python train.py --n_mels=64 --num_classes=3 --isotropic=false --mlp_ratio=2.67 --inner_norm=false --conv_stem=true --depths=[2, 3, 3] --init="kaiming_normal" --residual_init="none" --orthogonalizer="newton_schulz_5" --batch_size=512
Rows from block 5 of a small sound classifier, named by matrix and row number. Rows with one number belong to one neuron. Each number is 500 + 40 x the weight over its row's rms, rounded and kept within 0 to 999. All counts start at 0. Numbers have three digits each. After the name is the row's rms in percent of the matrix's.
After each neuron's rows are labels from the 100 clips, of 14848, where the neuron reaches its largest size: "responds to" is what is common among them. Only what is clearly more common there than usual is listed. The data: struck, bounced, scraped and rolled objects made by modal synthesis. In brackets: how many of the 100.
# gate: MLP gate (model.blocks.5.mlp.gate.weight, 672x256), inputs 64-127
# fc1: MLP up (model.blocks.5.mlp.fc1.weight, 672x256), inputs 64-127
# fc2: MLP down (model.blocks.5.mlp.fc2.weight, 256x672, transposed), outputs 64-127

gate.121 081:510546452458510510454543520493490491459561504501446495479463477536545456523548488483489539439505521498508515509611585525535566522509434481514455505548519460489458510497463466513547492466501443
fc1.121 090:521505491522450485516448521417571538553449495472546432443470462467422547546509475510484483470415426469489495502495531497497484469475483491527572461543429524477434500550460464490431470545545508
fc2.121 085:494512465521515590508539497526566489531508512509455457536489498472531513454500501484474498507460481537634498504470501490530484542508507484492460496531511508424502447491465481513563557526540488
responds to: one hit (46)

gate.307 107:501433500510575482450517480599529488488535537485475566453514574497457490427476496465522561446446559449489413522453476483535554536534507450462496490519438632563415492465500504466437477509515495
fc1.307 101:424499492447493476504478539474467416515489518537486518489443547468467492498464482501474501544485499564490530551499515538519424432505491459440503532447529446447547561504578542559452524536427471
fc2.307 106:572533530510450493476454460511461482537514515405481540501497527507489517490424538499544524560452460523524500545489491534491547523484553548481493510470493389512458433536387516512535577436547499
responds to: large (66); mains hum (40)

gate.418 107:440521486433488480563540499530523498544513509447425519475517473507476466518567508480449440551499439603577499555500514471471549508508508479524464512539498548500505447446465499375473503535515515
fc1.418 104:508500503476484494492504462541583497485510512513471520484439546525525514537554548561414457475479444470501499573508494525569476439544428489451468549539414516527558571445574533500562490492476505
fc2.418 112:528532481482557543492495507431497484471524548502575561460482474492438486538527562484498474457534482502471532490498515419528474474495557498480538465518464559458507562440500518484511494569444481
responds to: large (96); ring (34)

gate.354 094:481483471496492480468440474475498508540552496440469574454490546504496484515519491526560511508507503512548459474527471556568460492497435526542472543534566461569562507447497464516494463527546463
fc1.354 093:571563403499462599499548510496580489537468518429466502553509508515430482483510444515510494464478490515500482526540542544574546531453495524518465450561534474559467543540472527504527480481450580
fc2.354 103:480506531519413523549477508500490574526581453511492499533505463537502512454530519483392505489542498526494519517505504440481480494581433569527504423514496561497482490468607488453525535465436494
responds to: rubber-like damping (49); one hit (41)

gate.507 107:490479487530517503522407520451438518584499489565489497497488538522521457497506436482530468459512490489470489444526507453565545463440494449500529486508481437502456530462436513573447588525434487
fc1.507 105:424509443522491491478512511495487579514483569508489501462486539491469445495483490499410555486514501615522499546527559568483507460491487516475533499495465500472457444542446558538489463446482457
fc2.507 100:498515626522535511484466501512576473453498520489481493505498540481438571542466525439550443458479504426444465510464455515556517498452565513494522489521493539438416383507485449549530484553524466
responds to: medium (78)

gate.76 079:525455482511497455512487537495437437559474543393435517453523504516490414499501498460542490491456486535512462420440545538509522478582509575532577414478511477520480545545520517458441532543501544
fc1.76 076:513447488476535530559585454494487508552542498498452562475498523471428505513508534596438522511477438441490488530547562457516489450499513526428490503444465490514455456513571464552587466475458495
fc2.76 078:559472536472506462496477499499487459471533497487479503545443535549518525516525557481508471536482491426467433547510477482585536463503481517466449499415538501558522527516541502559519487494540444
responds to: bouncing (42)

gate.25 111:465492523469432489503477509514543532506490514518501498500545462497504517467458533528612466493599508497469546530493467548488523536508474451483447583467543511485377419524520487510546489487497477
fc1.25 111:495506541496510459541458478514507513546470460474558531521470536429487430482520496452496508545570472464399504561475466503460540547514509473401489512452474526463390538536550429429495437478481510
fc2.25 106:460550495540453557478592499488488477542529586572509504508545498528481517515523504398379498531484519498510544468475452559490510521448447505465564510458485536546563471460503552455489494535431529
responds to: one hit (78); plastic-like damping (46)

gate.6 107:516447466499536503520509464510463492463470500539548516505453458500463515493457516563442468529484506571473533541493514494518482508535506428516440441565393495486479504454503497583512463548580524
fc1.6 107:490535542501511476513456487510512452454516456530457518500456513483572524453473511475393474517458473439481499477526492431437530500533445445506543464489539487529502461496564503428509525464512509
fc2.6 103:410437447493459491466572568390496526440462511495398557462547463484521441507485503503460491516474480523496543477603471475486496527547512530481467458531511539439460550479466471499536499455461473
responds to: medium (85)

gate.30 103:440486482458514523487509536483492425486458509524463539528502479493518442457503526515454446546397455551563457505504532477466561459486526429563546566520499587489546529505456489493497503511500488
fc1.30 100:504541461505485562472500532472489445524502465484498484493508520444476535502569484470450579486486479414494571555513467469482431509467462550461445446486446465510545489582541520485489520490421484
fc2.30 115:415504414508503490485545559551446484495468446495466362503545549534489529534499548559508514398449440539547487505435486495458475552496453525522452493488421465462513466463494521529470546541473508
responds to: rubber-like damping (38)

gate.544 094:491532497503509519480499483474519504521480557521516401513517514458528487579426465497534463467598439486489545489448501470526436542568570529492476485527496500496517487525431447433516508572438501
fc1.544 099:530482489443461502512482574515479456549557534497404514457510564495564475541422569544549516588493513454501493499482544478542487608503487421455516501564401480487524505523430486500500442442531568
fc2.544 098:520513444480625490492580500530547521500424482534512487418497525510513570538511506570449552528516478456469461546480545497559491464505470479482480516440528503493495595501504460509491505466525510
responds to: large (94)

gate.91 115:455525582509470475495499475467468529466542473504540464503552507552462433473507499508471543592461449484517430437571484447489482507496497523544500489541505458509576532489595457546539467499542486
fc1.91 120:486490455460496499528503462581498508498415494438493453530500509509468560479501507509512460457519515547483533445498485460451442519508549481487508473514514619450477496486507439488500515540487510
fc2.91 107:479449502541481497456521522497500521450474522559578520519454501515545456589416556487538502526512550512516515472495512466578496474522620497568422422488464494430498495474442540508525484499490568
responds to: membrane (62); large (62)

gate.163 094:567539428531494507549515502463513510452427507509527455407509533443476532484588495444451492435450571505474549493505519488449510588469516449627501477518551482572513533430437503557464480549469475
fc1.163 089:431490519540511459391500502475536496452471457481430502492498517501487494457492550553478487509575512455510477518539403485510526525528483529500417513487525506457465448503586546478635454501492541
fc2.163 098:470502520448509551567530484445486560506522495499602444540509484457482581505464513478455535487507504484448501493456458489467489528453515469503492468519573563533438510492477554464440475494439508
responds to: large (76); membrane (38)

gate.539 128:512492475454520473508527511578506485509527499446498532490574443497520470471489548482592558507514506471474522549566522499510497475527511551480537512555495454417462525564441503527524541532503477
fc1.539 124:517415526463516490455475502519522547501438462488436492496532462509490518466489493488471397493503536476534541512553424503492538509555500478531559463451511532540502452523476496442571483513586551
fc2.539 111:553491479522561480508426497429493494525518470513537459541456558536518376500527513462507444537426441470486502537548424445495513473513510466512464485498482511512493521474441483531534491544508543
responds to: small (100); one hit (88)

gate.180 087:491387483522567519496492451429441500452514488554495503487518493494479485516505520550503532485496448550484507486554499481491508484498531535531535538538537506541493531449474489522559515473499519
fc1.180 087:597469539478555522565477527428398495498547510472423574445463512521503534552472494496469482524512509591514541473483443487547518500482547448514500499506510514453551449503420556542473412597518514
fc2.180 095:490501524542429544542503527489443504493522494513506462539474499486487518510509391430529493456500468512471504499508503500514466453516437422535501424552482529459506575562493399482464473553546463
responds to: large (73)

gate.438 091:488479535550433515606510520440526535495547455476525489458511602553592491485489451527474527547508488575580466492504485502483539546525551517500497503510512479535562452485511547523493515450503490
fc1.438 089:456475509449515495483493447491580518502548489495505557442560448467426500429478474489485524590588540458587521504482525514497562458428471554528487534450480469434461499496480459495533488532547486
fc2.438 092:487513486496441510501412504525469501503474515454554452492505493467359559512526557512497484534478499472494522384508524524516564468497485483481512518521494512542529435424471545552524569463539464
responds to: one hit (61)

gate.585 102:505518561547542455565450510550447511500530522482493470447492538487470512505495477559547509516543444510526496612479477512507498489478370516554479591472479458560480487498449492537475472438472532
fc1.585 104:524525537474544457391524493490531492518435533479479486557505515473459445464509542413503448466483595497506497476486467553531501536571492506491471462497447506456473548483576411507496478394541488
fc2.585 103:493550488516434470434521518515485468515550447444477463524502560485478601512540492529468424523494495443498532534434433516490493426506446480592526551517489519531492490529455559542490457492488504
responds to: small (90)

gate.473 094:537505518491481457532459454538449497493522468528481487486521489492486524538497522488500515469499472552494587513456500401474437503488445514519475489391483448494511515480523504502626443506507490
fc1.473 090:501522474460510518512495515437497546463465532498522555518541514534513560503472502565522571459538511481528515533514525540374397493515477487521555496512549458505537506519530511500551483531493547
fc2.473 104:484467567407573519458541457524506553593507484498524479463538487591544524504541470532478523416537454525608505490423442515552508516532473457512440518480498439478489475522433490514497511444513525
responds to: membrane (40)

gate.267 103:513475479499480499534486478501550532556458562520492473500507494488522556455533379513463471513427443483411499546466504507487495504486491489596516495517381517465498521442554489508486532497563504
fc1.267 105:521487487406528499528486474536448510554497525527494477480487553426539568477537491511495507553477496513528453371504558469546537525513533501524480492533506451556473512464503479529538598554502526
fc2.267 090:509525461457503503486552546530473479569474534524536504473482498524462428444501487505468478508505507501492505543503508480501520507484462497536527495543462471523478520518456482487472502429495515
responds to: large (69); string (30)

gate.156 112:545490518541444425509466487429456494472525550590496486504502553528516517444548518549532518465477473445456510496533425487457537505538441535490528396480470493455537544549485444513467412458545465
fc1.156 112:536495446537440447499514513526493508504517430478505513465500498464503464543505497442524486456424493497495527508444492476494423493463533542521515556509459456535500558512463511535546480502516528
fc2.156 125:540504478492481503488489500584555526415481513437530522444410445543514464499556493517510429510494499490572500523520471486543552497449494569478467516479530492515412538536450515445461552492455549
responds to: small (87); scraping (41)

gate.462 088:475529489548562505457517358476513484499514446574466460452407471527491486565499496514500467555527513555466465553488444551546490500420467544462534528441433466538508574472507506528507492544489511
fc1.462 095:464435518483466506508515408527478554467555437516519472432503483489461480545523519545572504493462494509558494446499519532490451482458530461517580551487562484498495586573418486493546475452556473
fc2.462 096:481529503457503490540546506480504588528513456459565486498527430422550538511536529465477481507433489511514412427481443573572504492447533426507491563443457446503422522456430520505526412496541493
responds to: membrane (38)

gate.106 116:424564546484439500469419463492507435476567476460534503429526523490457514451482491457542509438453475491533517494508502521497472431513481485435565546467480532554494493490494525494498528482508553
fc1.106 114:534394531527489511523501549454511496523490532504474486475556508459531445466515526535534508422502481485428476460516509501503566478549453535478437513507454505574574510575587494513498475547529484
fc2.106 110:484544503460505489467475547532456509510496493493528481447539469402503537544565512434481546459402468500489483440447558457519486516541532558486524493558483434478516546563477490491536509509500544
responds to: medium (75); round plate (31)

gate.138 115:458495552460547540502466467495493494491421404542491474467454458522454510435449508557476501447472493500578488509540562541455505483427510545470588525531489459501504476455498465559547541439528555
fc1.138 114:469509456582461523502545466484521517464505619493480537470439577540498439523521540517536470487530475467491452536489449497514529458450499523491479526554497530486531538489437650532550502545470498
fc2.138 112:516501516513521449458471541517593516497481454532551551444529440550513504506484477502473506540488528483491471474602472463509471502483476497522466510549504568510478537549504527587505522486538522
responds to: small (94); clamped rod (53)

gate.600 100:424547488503528493482458510501552511469490548512434515503533510513473547541468577475508458460475461447488526521480560524498488499512534502516493513452518585472442497511500469494500366494530499
fc1.600 098:526497480565495471498468480501487514525537473511511488480547467459491569466530434495500479412501485486493515468461489403576548511525488465483450619512480550457463587513509497515459530456525520
fc2.600 109:546485459588593475533495444481580447459521523463572497539492475428458407538470490505477483574515507449519487531473558532469511530528521487464530454527430568442571467574489491498506488524448493
responds to: one hit (83); small (80)

gate.492 071:480466482582493491520455484501442504528495497484426484487502539491527544461500461534527491455553534465543482563454544474513483503500461486495500448496451499545521481487468531503584599508514564
fc1.492 073:500497480554442430500478523433494480508493551439500512532490438467506480454455519483546470565511466470500536470501495538350504458472509504508548433474498580509453494526543465494489502500525496
fc2.492 074:503513499466494506552505533441474556486531484543516471501533568506514496525522455597488492473500512505456574495405464516527488453468515464526583502429522505536496427404443504477454500521573537
responds to: small (90)

gate.245 111:493446489484531553573510591490500482473471454508502497480502470488438469476514535497483433431497544490553468444553501539377504471534462473534482467446508503467532472520494509472528559499393474
fc1.245 109:508467498507533479537513498518487431545541522516568489504493503524552504453483460500498501473472515526482453507463508481501530471483451476512494516491556470506520449477529525525562478464486484
fc2.245 116:473516424454482390514445524570489568518526488511495504518499524498473531437570480519485489531497519490554479546502583402547539555500538540408581421570483482481514531523490479451563480521514485
responds to: medium (98); one hit (44)

gate.423 098:470546449532498549520496527485492524416504520474584531525490503520458487483468497513467557480458492516485518510527464469504505391475550491461501579447556509450543469479542493461520436561537543
fc1.423 095:496485468470486524513484513569490497461566540490545457462472476500508522484544580518493472461461531588496554562464479541491531473455526505500545522491492445438482506504523549464530460497454516
fc2.423 097:490505491520505540515525512487490530490434431556438509463461533531527495496528592477498547534621543464528512414476574481515534430444492507531443510469513558540524505494475511569491539430485444
responds to: large (100)